Rows from block 2, named by matrix and row number. Rows with one number belong to one channel. Each number is 500 + 25 x the weight over the matrix's rms, rounded and kept within 0 to 999. All counts start at 0. Numbers have three digits each.
# convs0: first 3x3 conv (model.enc.1.0.convs.0.weight, 128x128x3x3), inputs 0-14, a 3x3 kernel for each
# convs1: second 3x3 conv (model.enc.1.0.convs.1.weight, 128x128x3x3, transposed), outputs 0-14, a 3x3 kernel for each
convs0.64:470511499472485530457481481478516515494515518517494503487510460520492444489457498552479467510497505547467515518537539502504477541500482512498480508516471520527551512509490532531503482497469507435500518449493492496494527541465529455485503535498475449535500499536459513521493466500507528536530484536485447519569525478483451487522462478519482536496534508502502463470500532454508485497475493497469498512504451
convs1.64:496476522534493474483464445472469500518511495465474525488505533535561534443464474486478483495537469489511539528450512463508525515466555506498494525525500491489512503470544502468514496507529481464527487502532475506485466501473457501472544473522520448483513563507488491504494498506499479524512530482505472455521504503487495437525501501475486486528481518500522514450513512489528502478511518522505536521507534
convs0.65:459433511483475515480487478452527483479560527485529485485492499534521478488552437493475472517556535504506477471534473455494487511511521529510513479498494515505481494531530456508528544501473474491487524534468493513526478489482476499489501455494520509514517491494505514521501513509506499475480500473542510506518534495493488489523464519471512465505496496456481490513485503512505506460461453495498517517515473
convs1.65:473511490519488487535492505489484497481466495495478488532473487528533489465504528488516522500504475490514452480461499478470479445492496515517498498500473515464526503489462492490495498484498505510529470487498463478458512530542495532511503497525512467493492494468484496480507490499530466518524490520476529538517500450517505493506521505502500538484490518506490489500490506526480486530548488506472495511525504
convs0.66:492442496495469474494489468513483520502541523513535488479482507459507519484487480552454489487474506532532483506466498505525514535523477533523490477474510495512477506490506507521489535484510514486528489500535494511525488554485504480537554495524487506425475499462473532525483514499496523493520506481530511434506505513508468512495491491500496470539533529515499505532480505494479449499473507513504487499485480
convs1.66:500487548521484505500490469476501514462480521506524519494503516545459463521485510494479518484490515469479457493454472507532495519537537482514486478506478490471486523485460474485479459475512482515507546491476529513472507524502505505466492496499526519509511476470556522500527509475495507527517480488521462513483453522541514474512484457482515454495484484480522502485473483513506488544534529498484475484504481
convs0.67:505502480499469490511497454520490469503508472469440515513480509515503504513471459508473514547477487414506534501456518473466495466465521460529498468507510513489497476456511493503500449497555559531505531512473503439551505492482529497506516536501486548501501512496533506475496479496446467529482528508495484485473467473523491534532504516491501523506494529519510515531503480519460525490443526512500486454513528
convs1.67:547486529508495491522510471526506526512511496478516485486458482460508504498519506535489496471522517487464500501499514532520516519503518468524532463504520491467494470517518493490505482438523495496530490496507530491500541520473510507506488539518474502489472501474511494498499488461496492511470487497518495489489514499520489491500467491483458522480514516479484516479487501465450504473498529508500483467474539
convs0.68:517478510533511514507513502519501465485527474474468508513488522490528476535520490473526535452536494510517456442484513503512484477471506463470495489477476478518467501524492543537502483402539520480512491482515488492499482515464527503543480528486509503508499491509502509535473430485466432475499528466510524499520527531507518528529485467507538512514430495489531508469533507458492545480444522515455485443510451
convs1.68:503548509531512511461461496503546533480543493480530476454514493483498511556518535468510516476495493518535507482476493511510539478539477514467515498508562494549544491437463501503524505469527530501499487464526508522474493527498466501494497542510480509492526492497486512464516542489498460495516476473472500485491493515508502465537516500489499468458429471499473471476515480503495535514561520459517510470506515
convs0.69:511503508541472500528440541460515550512513493517466498532470470504461510522519473526490471473481518491483475529488473484458468519472549547513482473474454468547527494479498464455522485483519504529544498523505517479500474533547482516499536512548487520485495509493499511505525489496489483497503436525495519494499491472484517445488494525489522534528441511486493510493520502475501479521533520469479523506441449
convs1.69:471517504479505547479505475498502518477491404493469530486527506513455497502521464481502472484493513504507491523506488502500503479504542460489512499537501471518514530504509488526543534534483508498511524513519493507458498489513482494546511522460472511499535536511498483501519472521431522522519500454533512503505508504531487521451514548525505512501509504508502491490564515463510505523507512501502523501504456
convs0.70:484471545522482508494529526510497521490508546522503483467497483507495516523521553517479489463486454487511515468449499517492490477509461492522514510459485483484485477458453494489498518490515496476503527511447500487506485517532414463457485445474503521514497493489580553546481474479511488526501505480503520522507518523541496537530517545496478452526500513494503510522502483480457507475495516506508508485476470
convs1.70:486488452473535515509495516504526516489517540475487493477511508535503511521500555496476500476490512501489485482525481479504485476483491534484491492468470501562511488499491497517519518517494456478488477514494528521484517527531495483469504503536487446485467496492515463468526520544506511514499516509488489439490494519513502536448485478521503530509499513501502470464517535509455445497444501524532471515489483
convs0.71:468474446475474511498473479473519531479532507492506481462497521500533483504532508502471501512501491523505539511480551481513462535530470477483492476487480492511526488511424538484496532484518475467501508495471508512504540450469537456497485498485517493507519501483485490478482537482464508501514483470535497496503439439469437498554567521516485539512504547492500528510517487457497490489495521498504486535477526
convs1.71:463490509525506510491525506484478529489514515464497515523488496520490493531497516495485491456512465445519472484495514494469518478499459485461491482503485519500503499534520511495481508479481467493478480501491470495485478500523515486449503493531503517481522533480452430432503515518525525507534523507535452480490466544421542497485524445503481468521454473472497497473532519463503492496519511485558508497486506
convs0.72:510534537484489464495508499465482517495494486473526499484511509502476516520467463472501482478493509483558461482518497526503490526494532468505487497480520522501515489402487518521499508434464489482452519492494490485501502527559537505509488496509492489496465464479534501558497504501487498472489452466524495479458460481485544482479499532498496489502479491454461401535497497493508533512536509480461497513522524
convs1.72:517453505490459513443443549466546525494436449538475490484515511531535538485489541477481415485495482512461443487484517491509490492542497474493523493515524518514469503506496449489483514491477482552527470487532470489501518502498488475485467503463499500504490478467512481451520520508512523494491486531466503504494454510468492519510498478509520529510503456492498464484486486500451469549493461489486518446436473
convs0.73:495539488488511504507510532468503495478496437492481554523497474515517492510462475505489496515531496495517479506463515506526524527508523554504534513523483461533483493489510524514494495531529497530468483491532503496490581501492494518480553530514484466477531524529486499450507520470499518485440481471507516508475510496478513512513545500459517503488518501478493529485523516497478513493479468527484519490530504
convs1.73:484536512495503504548534516471459516504520499516539564489555489549507483528533499540485492488498501517479483522498506496518531487509497527512514488467458483517484482452431498491500532509481491468505484493502525513480488488491446484566518451517516485511477509519477500516511507522484518491514497511503488513528506455508485457502556550496517540468549479495461511494471488486486477464497494513470494465502480
convs0.74:524510528521501497466477496480458469488537529448501524444494503517481513521442529508521495482442530527499531435463535485510470468548454480499451474504499501499489468514530481534468461551514514485514505508522496507533480508526505545526458508530487493495500488441504447486523496512498478538524524530473499488502512510515493466519525503518503506468496542512492487475501493466491511481456465497467496501531496
convs1.74:466510480511523493497546533468497498460470515457479461521493460454480484499495482466483439479459493509515510471505518513490548540477536529515500515521491494508538471484529512486534473513477498500465462465484491467493482458471480476490517500508471508505509489507468512520454474452477462484453525517455508521501499465526496495477506542471522501431496505502518513499481527471495508467467503468500520453493546
convs0.75:525541526512469513511469523526504470439527530446441494499490478494509500503496473515503513533540460528546568494505489521504506498547500489532521466518460475518475468502457504514488505500486490494500526509528477463476528481499516539444502474504505519471482524538487477460496495533522474483500476469483516482480450470489496518529536556512478505509495426476502503475525511503488527497531520512525482500557525
convs1.75:466509538493459492493486501491501542520499546502501519477508479489508481530501526475456486488516490513491465483480485482492494451483476521516524505502452500533521525502464485506485527513503499533514493496483518508507513525516479511547506475525493508526496510495473478515505508483524545552467464541491500542554545455506524474531533516514516519498544504484487503504467447488469500492479483472499515515416483
convs0.76:456494515476467534492522503481491507490517515520505492507495506542488497482525537492523476471501527487432486496514496502475519494473536501501464499473479500481540529510479516486498481507495502531525497491485512518427521500458545460472516490495482535468489492514510526515484516498498511474435465504492503491512476488509473513489506500486493487547479481509520497480487552504504423500517487508539542512433387
convs1.76:553524528505551537514544527490475470482517518502438442538500476476475503496469521524522524494537494471489539510490470464455553494484482463476486493532549508497530500481512515516499517530475483513525485513472510484503480503510512506522490484484521540512510505479522474551515516509460486517506478459514504511512499509488513506450528510518489501420504553484528516508468526497487511500541540442490467507497481
convs0.77:491446477482451497451482511482463493512445481518504487527513513495460501509493491496500512493473498496491520493480487475491497478487495530533531497518517486524512463481483488508488496509522488515530504525556502508472506522492506479490527499500516560523489519511500501498496500503501496488510516477515501497518558508539500496466479506441457506496538475488516509508467502500504484538499507497463457484495532
convs1.77:527489462552462514450511509502524529470509523496483495513490513525508491511420499470505505481496501462507528513485489519495461521466483463496529501516507490422473537519476459506491467488540488498499490528524515516487461505441486485492497522520522508452499502476483452510520505485517477502445515515530491495478467509493450493476470496474499508497505547494488486490508554502494464509532533472506472499523511
convs0.78:503507509504537500484505511498493528526494510511519563516480493526504486515486492496495530507561476523467507488452515489474510532539480481474529505481507548510480491464492523485436455516485519500467491472483499520553509503492470531503496517513493488494504500497500555490541481480491476474475505500510539507499531495539494470530454527526480495459536521498492523537503495537528547485519511514501474528524487
convs1.78:484500479508472490560524492516516501517503517502522485528458515485553485516480488468516463508495517492536485533526493470499475514522492522511476474492503503507510526454498500500523505570493476470481493479472546551497499488482516492513486554495466479485464475506528521508498524517498495504512475487468480479497461504517499526521500477511466447523504530465476478521518446526495495479463484502502503515508513
convs0.79:480530509520524555503540528483499493511471481493466517516498523528443529542497506524511519499530500540489545469519501485497501465463521467477484513489492488484473505524493478479464493500497522484509492478492496494516524470503505429508506505480512491458535497497497490489481519532458485479477525469535505477538506492516480483519498531473517546483488486520511575502444499469475491472507506495487496489499526
convs1.79:517538493512512470518494511510517505498492465528494501513497509479521512484509479484479482498544479486430534500520526488463473538547522524513514473446458547529516512504453540517491522534501496534498502509499503506484492442468495491450501486523486548518512521522523522486528511503513527495517523470516483486503476504474509510482475492549538523496526507477520534467475469478440451462505460511480482514509520
convs0.80:526500463497495491502537525536537538508543484517494491523508430547522523514558532509511503531482504517509522445498525495470497495480457533466461489465502496482413455503472478488506499497503496496479541527521507513497480415451485451495552500461484489468488500436513492445485522505518482499480480491462508457476487535519523533533528495463503516519493466520518469499500509487526527503518506498494472474442521
convs1.80:464530492504467464507455473497457453523482493473488473518490495473505503468448481499450481532508470523508497485495506529495494473497480506496505484481500531545501527500492530520533515511533497502478526537480490509519471491541495500479473490462476504467510498534522504466523525485556479504466498520539493458498496473475525531506501477518488497472482503482483522509523530447477465459437500513533514521488492
convs0.81:498520491466539517469501532511499467505502511493485511470493507515493516542504502505516478465502429544498519505505490515498500545479457542480504515513436549521439543512470503543454481471504473484513537493575524536489503518496510494492539470556498515517514465441485533514474506509491469525473486471475538528527528510528517482506482501511499511499511543506506487494446520485517443518506496499496513537487480
convs1.81:513509479532538517454478471524564479478519511506472494489485507487499457502503517471477491529491508545506531454511444499523500499498516483518539480471476474515467485523451490536484550474467508466500496485477465475490486504491471534483480500491474513514488499458494494515524516524516474500488482458481487510498527469528486452507510476513497446481441480531539498480508520506506466486481491541508491511516478
convs0.82:503478503528526495472495479450448471486477503490532470528491445491456484520483503489488449496490515531515523489480512527537527486499477498505517493507492547488483525501514470468464477483513492443499497477477528538493502527468468451414483456526526502532502519531432444476503542500524484499509524492531455528465493561495448495532534487501536561477481487515506522476482488532550511525534511504527532505515503
convs1.82:527500521455509486515547527487483494486459521508516477505521544523495474504492539542544525469491504515510506495474475484485499478467477511506480541537511459456469470492485540524512560508518471438474470511487492466446529504485485510524485430496505515489492484520449448471493531498468516511452477500494503515487519441449443452516507482518529501517474482516450523462471499490507527473510522507460481480465506
convs0.83:500514423498484476494482475463484529485459491456473526510510528484495532523476493496499513503512517501483469507535528508489446460469553511504490476485526514541502515519499518481549500493511548488478525467457491475522486502502463521539476506507485507471455508522473478479521476493471491565519469512488509520537485500485516543535521461503471481561515523464494509510482454440501532515500493509514522486506531
convs1.83:484521518498525526554492499466551503522511496488509497479469506491544535486467474492473542478510506513494504508489547492534524507481512518471520459508471491498536475499503495477502467451534485501505473487483493504521548460484497490537485464498515510495519531501531513449504506528514487493512495520475482506502503524495463504481457480500494523503528496497520514456509493480484515498495471474494522533547493
convs0.84:500480485482503518501526523472489523448455457482524504504511491467502528513495531516529518509532513488478468507524514565493500521508501504475508504522506497502480494467489455562485491550484513495447496504479490519455533559459492455504484500523526512505464504530488470497538504506502512490502488483508514529493500521501528490507436496455484492496476445427441429526535503500493481536543514473498510459447480
convs1.84:479517512523528500486467515530498482499504539502467461476474506502512533486481478476477537530476469493483496513468515522525492508499483505471544543505475523464503489496474526479454503476490506526545498479506533463467463500516462456470515498480499523490515531499475527493501511493509473519508508519498493447480490522509478519507520541513475533506479450485514485483497505492452487559555538513477446484451505
convs0.85:495481515516523483547535437490532553476489494478502497504534505492506526448484505525531515542523475516493505517515518490465509489511482479479471510499496510512489476453437544460493524503479483482521535532534504507473510516522522491489470489508520490495515521510537504458495507494482491482486485475480518485489458461512487516531519507463453472491489460482443464506515535495499473504523533532496477516507466
convs1.85:522483507493504465468512491505545521484518470455493483541528479487515536456500494485514510499519482484483536481445491466472491445469504532556421469506501462474481461500497519497496496518511470520525477455464467439436537525518490438483509464454525502477511508500517487500508512514501544528475483507507468526480539506472504494478524516512524530470477490457459460491428393501442489508505462493428459465497510
convs0.86:517512515524474501501519524530535537478472522510516502504490487475499452499460478473491464528517484490490541493501501517496495477470514447488529478556504542503487523533522467439453516507492491487485497458450502499477513512452479513449499497490524474515489463513489540519511478421484459497510521512478543500497484509484524499511479512492497484489481479510474485490480482494478425447442456472519469531495525
convs1.86:494508512533471492499515511489504476497499513528481483564498542475490504495504513505480517454479518479532536519499495548526514500565504482488475494476526512495521481527520496538491499527521542545525510504498504530502501524509510461495514551491490447478515476434488502479490464497518479549507529526499534488514492485461497482539518498531562480466475509493538531528517516530521534516448496481517511531541510
convs0.87:499485463525530495477510494492473480517543517516463520478484495494493477510506512540536500492472536565491540512480482480444482475455488505537527492459515526470496483529516505493510521481505494531529511492506471470485451532443536496477516484465451472501507468487501498477507514521483495489525504503529450462495484523459525470484498499508493477482494526537519503508511511450493443502501510499480522505506474
convs1.87:485507495514519509492519465483491488449519466497514487460513529488457473549508511534516521458475499487456481497482479503487435461512504537535471530536525438477469532528487505490464485439502482513550486517488473467444507464503512519504462453543491503524480485487504481537507528498536486523514521522503522520527474528487490478518570532486481487537484493492547537509505498501488468538564502503502499510508524
convs0.88:450537505491520500466501488495518526532446506531495491537537507491534503528510467532512481509505517537543460476516488531544521497523493493509497509512527467501515506520555523516491523503533549502485511505502479480479524489440533529496475465470470497493462513494440472544459495496483504519481475464541492495504507511428496433486467491495467509492472486493478496515511501494462511541494511508539479495511495
convs1.88:472434512495433518458537482475480489492459493479506550524479527504488472522515541461528500492462441514513494468500514497494513485483441498499510471468523474503505497495508501510498510454499508518492532488487495485522519501473475467486509450485486483492512491522484516527508495502524504521482473498542495496453466499433480489507493461465485445475509535504483493471482499508504452505522509495491491462495498
convs0.89:514515497530500497533537476517484487448546516527484492477487505507470473519514550539454511507514457520478487500548468519487456518511489537495475544494502544551493522526486445497500449498502506463486421495508501476512564456442447482497497516495500481467505506470526515503462505501513515539534520438514489484494486488485482555548504488456453521508488455489536486460495493517464499516463520529524418465466483
convs1.89:530506512475501507535510499462497530478454530506515485504499487533493517541500487525513539550495416498522480503491516461496518511546534462520487513494494499456536500492490509529501526540520472506484512549521546471494454499514496491495566490495495448524504484512508523534440518519524485533484498517479469499519464493523469462500538474435513500548486509534491495510509501521504492519506505466520502524502475
convs0.90:466509529495469475503488505500512480457497469506508512474510473483526512489519516528545485465504511405475530466476420529528479502473519516465489448480512493512468518468467564451523549516545506533498588519503479506516534513506521510505554540538473493499523502527518514490515497484490509489471470470509505479516491467484492516505457487532482455471516488484548493551512469506498500502495501487500513477494476
convs1.90:534475484532538520516510486466488503461500506481479444473512504444486448497525513515507531469474488453505474521489515540492476538506513518533497486503529504493543506540504504500516541512540515509542463461478486503502456439461501541509543469403469517519523493473547533500524498509512502468512537512552556510544481526467512527511497563492496512492528500494523520513493495438465502541543554541492489515493484
convs0.91:537460469485512517506522480513510511467525505520528517513528513479508500484524547502527541458456487503549469497535554506503485478506476485506504492537509450439479489489518494484496474501518522504525499497549468460476484487516506504464515507449492508483451541511442498518485512500486479502501501515520505512475460465444474447560504472469465480482465509502512499537510515491459494484479501513496537498533518
convs1.91:488471488523501465507490464447509490489497513451461498531499492515471499492521542469462453483469507556501495511534537467492457527516514512473504536512553499507511500510491507508485494479474513503518519474467529515518479478478463481502444433525494475511516506472487505534502497537496496465498514474472485485480514520482513502541489487476488487454477482488494469430460473501496499518505506508417459459479542
convs0.92:485498511516488511456488495529539517519484491497501522504516510492491503486497480513522517519508479500516512461486482531507504514547525450519505486512505517496523512483482494501529507555514479523481483517503483479467527508431452522449537519492494525517504479513497476523499528505510513481514528513464480507528475482497469466510547486529513532506508519497487531484554533499514489516539518537498488501554513
convs1.92:471501515524469522506492503489454497497453481512480454508467477510500480540525498473494483497457487501501479533523504484500489484502539479472498495533514494479510491495455506485490473496500514512512507514535473528553564474548442457489498515466556493498479502477480504494491466489517510486516495506497515491459414476505471528472504529478474536521470533503465482500517520510470461473518498470468477563463504
convs0.93:539491511537511505463544482437436442495505514510482514490533473516490447466512474503509523480504501514502442506501527495450483453516522470510531488517537497453459490464491494496483501524503501479529511505552528541544495483486469499501500536511479528523504541490482484463478492487484508527531484507480521490475454497517509494514500498467499482480485492497502525522498459536500487498480497495519520493513515
convs1.93:489490481459445508445507484489482527494515507504509519535524530482503534516487483468507466480465486520524509525499517453482501483548519510499501503501511458452469495465468492469477539495531452470493492483512485441477429468488509486480520486526489493511482502508484536523494451467498486487463479490529512507471495443462462499479507475518504497519501457494517506504507517466461468499497470489523521534504517
convs0.94:500499503534523518531482503488505456477498539507540496542497478507512474405484515496463489502485462481480501499443520530527446461521471475490541454474476465502503490474467506473481448457483513516536471513521513520498502514493516498506485530511521483501492494513486490532507504501453513503485485500532495466519520466491516512518508513475497499520498489546499540466511512468491521497509494518469511482514488
convs1.94:507462525441482508497529474504480504504508471498511544544520538514523536512466414497496520515504502508527511490509497502474500527576519488544497574533518456511533524485531509506500537515532463448466506481493488451478531493468543486478543557487504526483499476474473469506529496496464511548481474507536500526477507479473523476506533481512505496476473536505514511478531522485474445508485488490475521492507499
convs0.95:432502539500504432520522505494498447500488498520487524494487510546485506514512480474479462480448501492482458448454521512514494517504441542541559516505552471486533485516504479493512526477505510550496496475476481481475497506519529474486496459493522513504494487476481527523515478506483469507477529469559520501453496479515469471498482506477441458462509496503528512503497487450511482483476503538459496502541531
convs1.95:528502484526487476511520579508511521478533534486509545502497528477461494512482487487498518497446498478534511508469522490558534505512536484542459478508488471468455523509473483485491494526530478507532524516504536541521492536504498509529496482498497453486500475504472480518448516506555517538520537506535465447505464488481466438506493500479488506519497516522518514533503465555470476529479486536507495521496541
convs0.96:471483528446477472492487478444463477495496478487455466509490539493507490512495522466490484454496471534509534510502495493471517460518461490506480471481480483517527506520479523546481466505527488491516512491513539501501473502498488449464492451459506525498472483456529540525482490535510459503454467487538485483467507512512522520495485491530503532464502507512522471501487506548516503452482520469462475506496501
convs1.96:523463465503505484510496501489512497477481485472477517485507494507521473491484505496475457445454451512517508494483491501482489503462522498516482524534575504513506507515525483476493496460482508502501479498509498475477488502447456508535501527501565529511483497478472528453520513530541525515508509540482528492482480475505456488494519496519511524537549522489497513489475498473459475507499504533521507506488441
convs0.97:524462484490504471484467450519516492463443504494495505452471492508484515491462494489507495475506526471503452492509479454513476467517474542497497490481457492492504449517506438555492472541520524521504554506495486477501521496510497504462525527536483484446511502484548495471459461552474479539512458510465487501486488449494510462486488512471503511442491560511493525507501484506504474492528487440527515470543460
convs1.97:499509473502498491528512470514528491486534476421504484503550543498506497510538452457510525514480492467514485516475492483476518477447497507473502476528509502543449496463508524486496481500520536473468485512495533502471460469498499451491485501502532470499509519490452537525533529489504461501463493509484521520505510525514502485519470501519488496507472497535493501520498494497465479494490503508516529470482528
convs0.98:458461486505469533495510461486459499439453475519532536478477490502497496445519486474508479485485537503520481472484520507478486504524466489554493526499489542501509480506501468492478495520489480500502523483489462488556493453507499485467452508474483500507481484508528498504513477487521514485494487474500510536547539518469521535483461518483459512502519488510529494516522480477443510507496480501495510537567498
convs1.98:483478482505489520524524475463507531505503519486475461497478471539504493553520495468514509566507476484495435500525499426474449494527509519482424480488452462475492475488461494488509470487537546502514484475515511503499509467520511438477508522500475513532481506484458498513525488511487462468543503466482482512516491466524499486451511511490478504507491489506499504518483511517513506511474496456477521470422504
convs0.99:538514514512485507521510490504536494488530514473449515473503477513484498485498535473491450494479491454516513534476514520510487520502479513500466497488506485482470492500490479475498492468522470489520487519516521513489505487446475457472515523499516513520457494474483497486490492500480503509460481454465494484513538454427493512505511501437471491551490478479477483469525539511491488504504497522494510502467489
convs1.99:514436490486494450482488441491485486487521539515434415517498518514501532499483517481487525538538469506493571477496491481516507468495463527491490492462522512483499513505496516507522499506514463530513476521496467492497466453513508493541511508496491474479493470468480466495514489470509487490489472506517525529526501514473500486536496444481518499498500480480498518507496500480479523483463508512528528505503534
convs0.100:514514516486523513435462542511487447487492504493494477496469505515486475526476491497487484496499524510533510533506518468505505495540472487503488501494532482541459523532471499497493470515468528524514580461468479492500477491504523501499502508597504497520489465518500498484546491488488434524534515494500453492484516486529507502506506471508469560459497536515496466500493475493488471516527512494427505526495473
convs1.100:490536475529505434510503489496501476512499500490518466507511499485467464470496525477512469466472501483499468485501468518484458496534528515526517453500554512506521527512483512481484538477483535483507499506454536483531485495457517532487493498549483555480521552493507499477480489521519481549473421467430446462526452468503532515546509477475481512487492501493505457503572517516529529468475545539481495500473492
convs0.101:428461521481475510482483513472494490488514504513520496474487502478488525471478501503521543479486505509491525495477524482513494505502519490501472431472507486466499505487469477490491467483499511519519497498530526488525482507473510530539539495501503524533493503494546531511496491503471525477478508530480457515457514523509549489499520530474543541477489511501512532481490522497492481465485483432476497517523518
convs1.101:509459460480516515491538519526514476522515479507499486535496507528490470505521524534493528464480467465504519502491431491477546490514476499492469494496542435499527493543526498507478549513475493477497509494532461519496460495482505496500500499525452487519512469456463436398496494462501505549515503522538511526532476455521485523492449504493480493503486500515499517485502530499515541493547541483430454487510516
convs0.102:489505490481503466496535518471520506516467485518457493474471493540535502502485523507509523455457509506457440513514473470510518505497481527476521460495505541553484519498514514491480512481518513482525509474499530505528476452499473499509539492548469509466492541517519504487505496484524482506512524537482465428476489508478512518514520455515489462497524536509522508485500504451510496518499526494499525481510523
convs1.102:517464489553549474514551479527511529469492525481522513479496523523507520504484527538493488506498461470524501444480443498502491502507486507520453485465544513500488499529504506495462539504527517515470527506507509500486473494480529497529471503500499510504452476511511509520486486485483509483483509452490506522490476500515512523472468445470475491484460504478489521506484515481481483495485521473505480498500518
convs0.103:499489522476484570514497511485516507479520482527475504496502499491487485555493519524471479507439439537485454506496509519499482512520457488450516492523506534570494495487479530476476484524498472476530546535496518481504496522514536490492468460483471440481492513503499540489485470480486531510483523531473486503505487518525515464479500513511497514481468506487496518558458521515474506498471510464494474509475463
convs1.103:483504453464498502480469536528501465492520520516508556525515512486530464529499482521545506534529558513538527549529447462441487466539489480477498474450479518496510503506498482500478515491498501489474487515466523476489534494501513447491464488499535566517495506485526507450531546486512473483503511494496454490500485450495474473510525503499494515512555494509459499528510502534513504501480519443450518523524522
convs0.104:502515487460493509501513521519517497505479491499486515510516507503523517471500529521527534503494468498507516458448493507502534504496527502500514473510501504485513496489477558498514485498527488507529521504519488482510492515521548526519520519545505474475466474470529497527508508466468471463518521478482458470477469470510522503508503517500459494518501477495524531488518490474492502501521514489503486506479500
convs1.104:499513535487480567487455499454397429486481471500516504449464472495510494526518520494514505540515508485508518478493483509522521497502499486481476526493475504518528490458462512520547482492504502501528477474492487486504511535493494500502490461462522515504523526498489505492469469480522525497536535506547522491538457503475421437496520507515510490500517517483498525489477506481484467490475500514539502503519518
convs0.105:481517516488547515467502542498471487525496528486425482495524485495543500476473548507483500452477451483534533469453487491506495471510508516486517524541498534484473480408474491472480520554506519514462490496519442486489499499529481480502493494497519467509508549523516505499539510484486461469504556493525499481486494535536499538489512454538498527466501490493470512516466519457498495486503503481500464450470482
convs1.105:509502504546512480474485531537513518478526524549488568529507469389520475546498510542463482465521502533480525503536483499482491456484492489511498466475497491476491528520486502529500508485509454481473501490469522513500504501529515549560486538453490538533465528531495476521548519538481481488507511518491446490492508466497502455525513441478469460519456465542497483514519532489561515493468546509448463448480504
convs0.106:517476515547502491499501405497469479504498504476491509464500546566526540511511479456441515463526486476547492500515503457494490518477479528508463545503510485473530432491553520484504544510502522516518511502498454488502484512466509513508524521498494535497496543508485458463507464502478507499501521519489495519505549517513473452483500517516470473465466507526510509519508460500492458488466516495449514508548494
convs1.106:477497496504479478500502533513512498531534518509515537471485476494514511454511543458491494523519473524484495526539527493469531519479512477469483478510503501494481514486454495465457475494521513496501500511475506470456510482557550512457505488520482465508527529494547516512516489482513477542505511492534540499492526538525556529487506518492525521496434505541495522511490492506507485472537496479465444515536492
convs0.107:438502506456527506465482510492483474513511539522515479504503505488488496480484525549506530510499495471477475498519529497543520518527518500519501474498480487498505528528510540467515480506491513505524535523506506491513462497481468468471496554516484495485482528517490539472478500523479496518477496509503460462470505490503504502543523523511487520497482540510533484524489478470515533525498546510491492497541499
convs1.107:492475537532525478510541458505495516498484463519508475479493533458492504543491461518506537487479439471485518524456483475481453492490454551547489494476486496490501515492532499477451484471510535503484503495457513499549484489521460457441498522487503467496532472492530529469511452529517514514496499508500503504525546472518515543493504469545484505494512453495531495507481495461496494553512459503495512472478454
convs0.108:515480492491541492483518506466484488486509507500486517492489531529490472522503527484544472512505488466507499477482470505506491487496498529515501516524457525467489465479527542516465508527520482487524494502534497474472443538488521516482481495519513480501504524503490454495457490524481519528473486498500497513512511471562521486493522501481529550513539536522487483504494503508483480468461527509508516482472490
convs1.108:476498473516495485499486522521514509470530519501515432481506522484490512494507518528508482491528482497469512513508503511497510515504503533517484489487502514475491514499495507476494499522497483512523489513465533530499438496519504505496484492470566510519517504499507491530449481516449485503470465490489494485473490515482501532473467466472490498463514471503503483513541492524565515445506511498529492483550472
convs0.109:525472434524546440466488539547445500397532484504491486525491497533508504504532475492526480441517540522513504476522509502480491531527462528507535497507480487514474493491496474499540532508487471518554486541518490515518560492489552479505507479504505516502536524431505478491450462497460453529529503485509528533473512499490488509522421534496516572529486504493530494463517506465466470509486463519518492472501503
convs1.109:533474475486499514494461524475530508463481538499507488466485559500461509539498497484493487516496488544515487526481484465483511514454471537509495453493493508518499461493440514530507505512508490459488473419504478485473524504491456483497510486497507517519486476511504469483461533531518472530462504505483471503457491521495475458453506505453481470519456531533553504484504493531485484482502510514515481470511504
convs0.110:508503494512501496513541486521499509514533503473508541516502523518487480483500520492478468522477503496474471499489502535484530509471476464540482479513479525497491483497496498528522423497484489485477500533549494509477477505550477492485486496509470548477502521507506521521553491520502477496458493486438470482510527517502499489518528514489534523457485492548526455486464518481468490546498516508500492500483524
convs1.110:503492538447500516504502580494471519514431483512555496493496523472534528507550476523518478529515517507495582514470544478501484526512477505516434476487527502497538478480493496484482542569467478540463457456476475512501503481508510524487490526515502502531519515500463478480514488496503524530522511491490491516514523469557472501491502532486464468520466462497491506484508513522492512492455458502477537469474536
convs0.111:504464496487515533504496497516569508489497525503465486490497448487508507474514544507512521490513502494521520512525531518482483501513488513512468483460546477506519524559480501521487498484500496483488458451507461513478546525540551520474513536469523468461510495496518512512485506482484520475490485487462469451552509497474528481485541509467478493531510508528506516431436486446522510514467492512550498509502506
convs1.111:468486563501454489492446535526511484522502467501517492486496519493514439576532516495514513519459481528481547522501518506524468491504490465522502493467476459534497486480475532557455479482484480540573514525550490458484473454459510491529476539506501485485503505502528463490521533506531536510519527517559479437515493532531497487488490529472540527528473518523531486523501560556410442459436476487518471528508514
convs0.112:532499474491505540466471490513472484500502516461543503535533533475510516471501498502476505484490548508452465517469484491503500529511476483493494469520532490499474544517460532504533508471505474510509501483550475527491476496533537528554500499524518512502477548510511516468500510480476472515456485536465457507499524505547544478493520444507502571492509510524518515526479488477530510477490505458482522518480497
convs1.112:472469544439501489512476482524509509503524478497501527510502522472485473481516489512530526512516535518502491490498503509466520469506474507484506467514453421516526434480507535498501521518524498486507475461480502487504547490503538506497496495494521505452535501473489499488530505487500522498462526512452524513506519495542527497502473555465500474493500534519497476508501521513509520481512467484477493477481477
convs0.113:548516504495497508456474468453490505507530507464489485527472468445482452547474475489507509476488486527502465508524511524507512475486469485461489504494535487504470502525527480524500485460487454510507509504468522518509486480476516426448481494504510513545510515516518528483481500515527484516494468507504501520508509514474493495515497513491483483521529508487505488504532513509506469488512521506507493481440519
convs1.113:512515480513500462491497499496487524508507468526491530461485480512489498499470499486485481493516479507529494489455460518480491477514485492512496472489482508517495502497499516518523533500526484490471489490533529481508513528493469466488481506522471492478446468499455466463490493472484494496499489518491502522474515516472515520473468472481493509485465487474496474439486496488461485484473463522546498492504494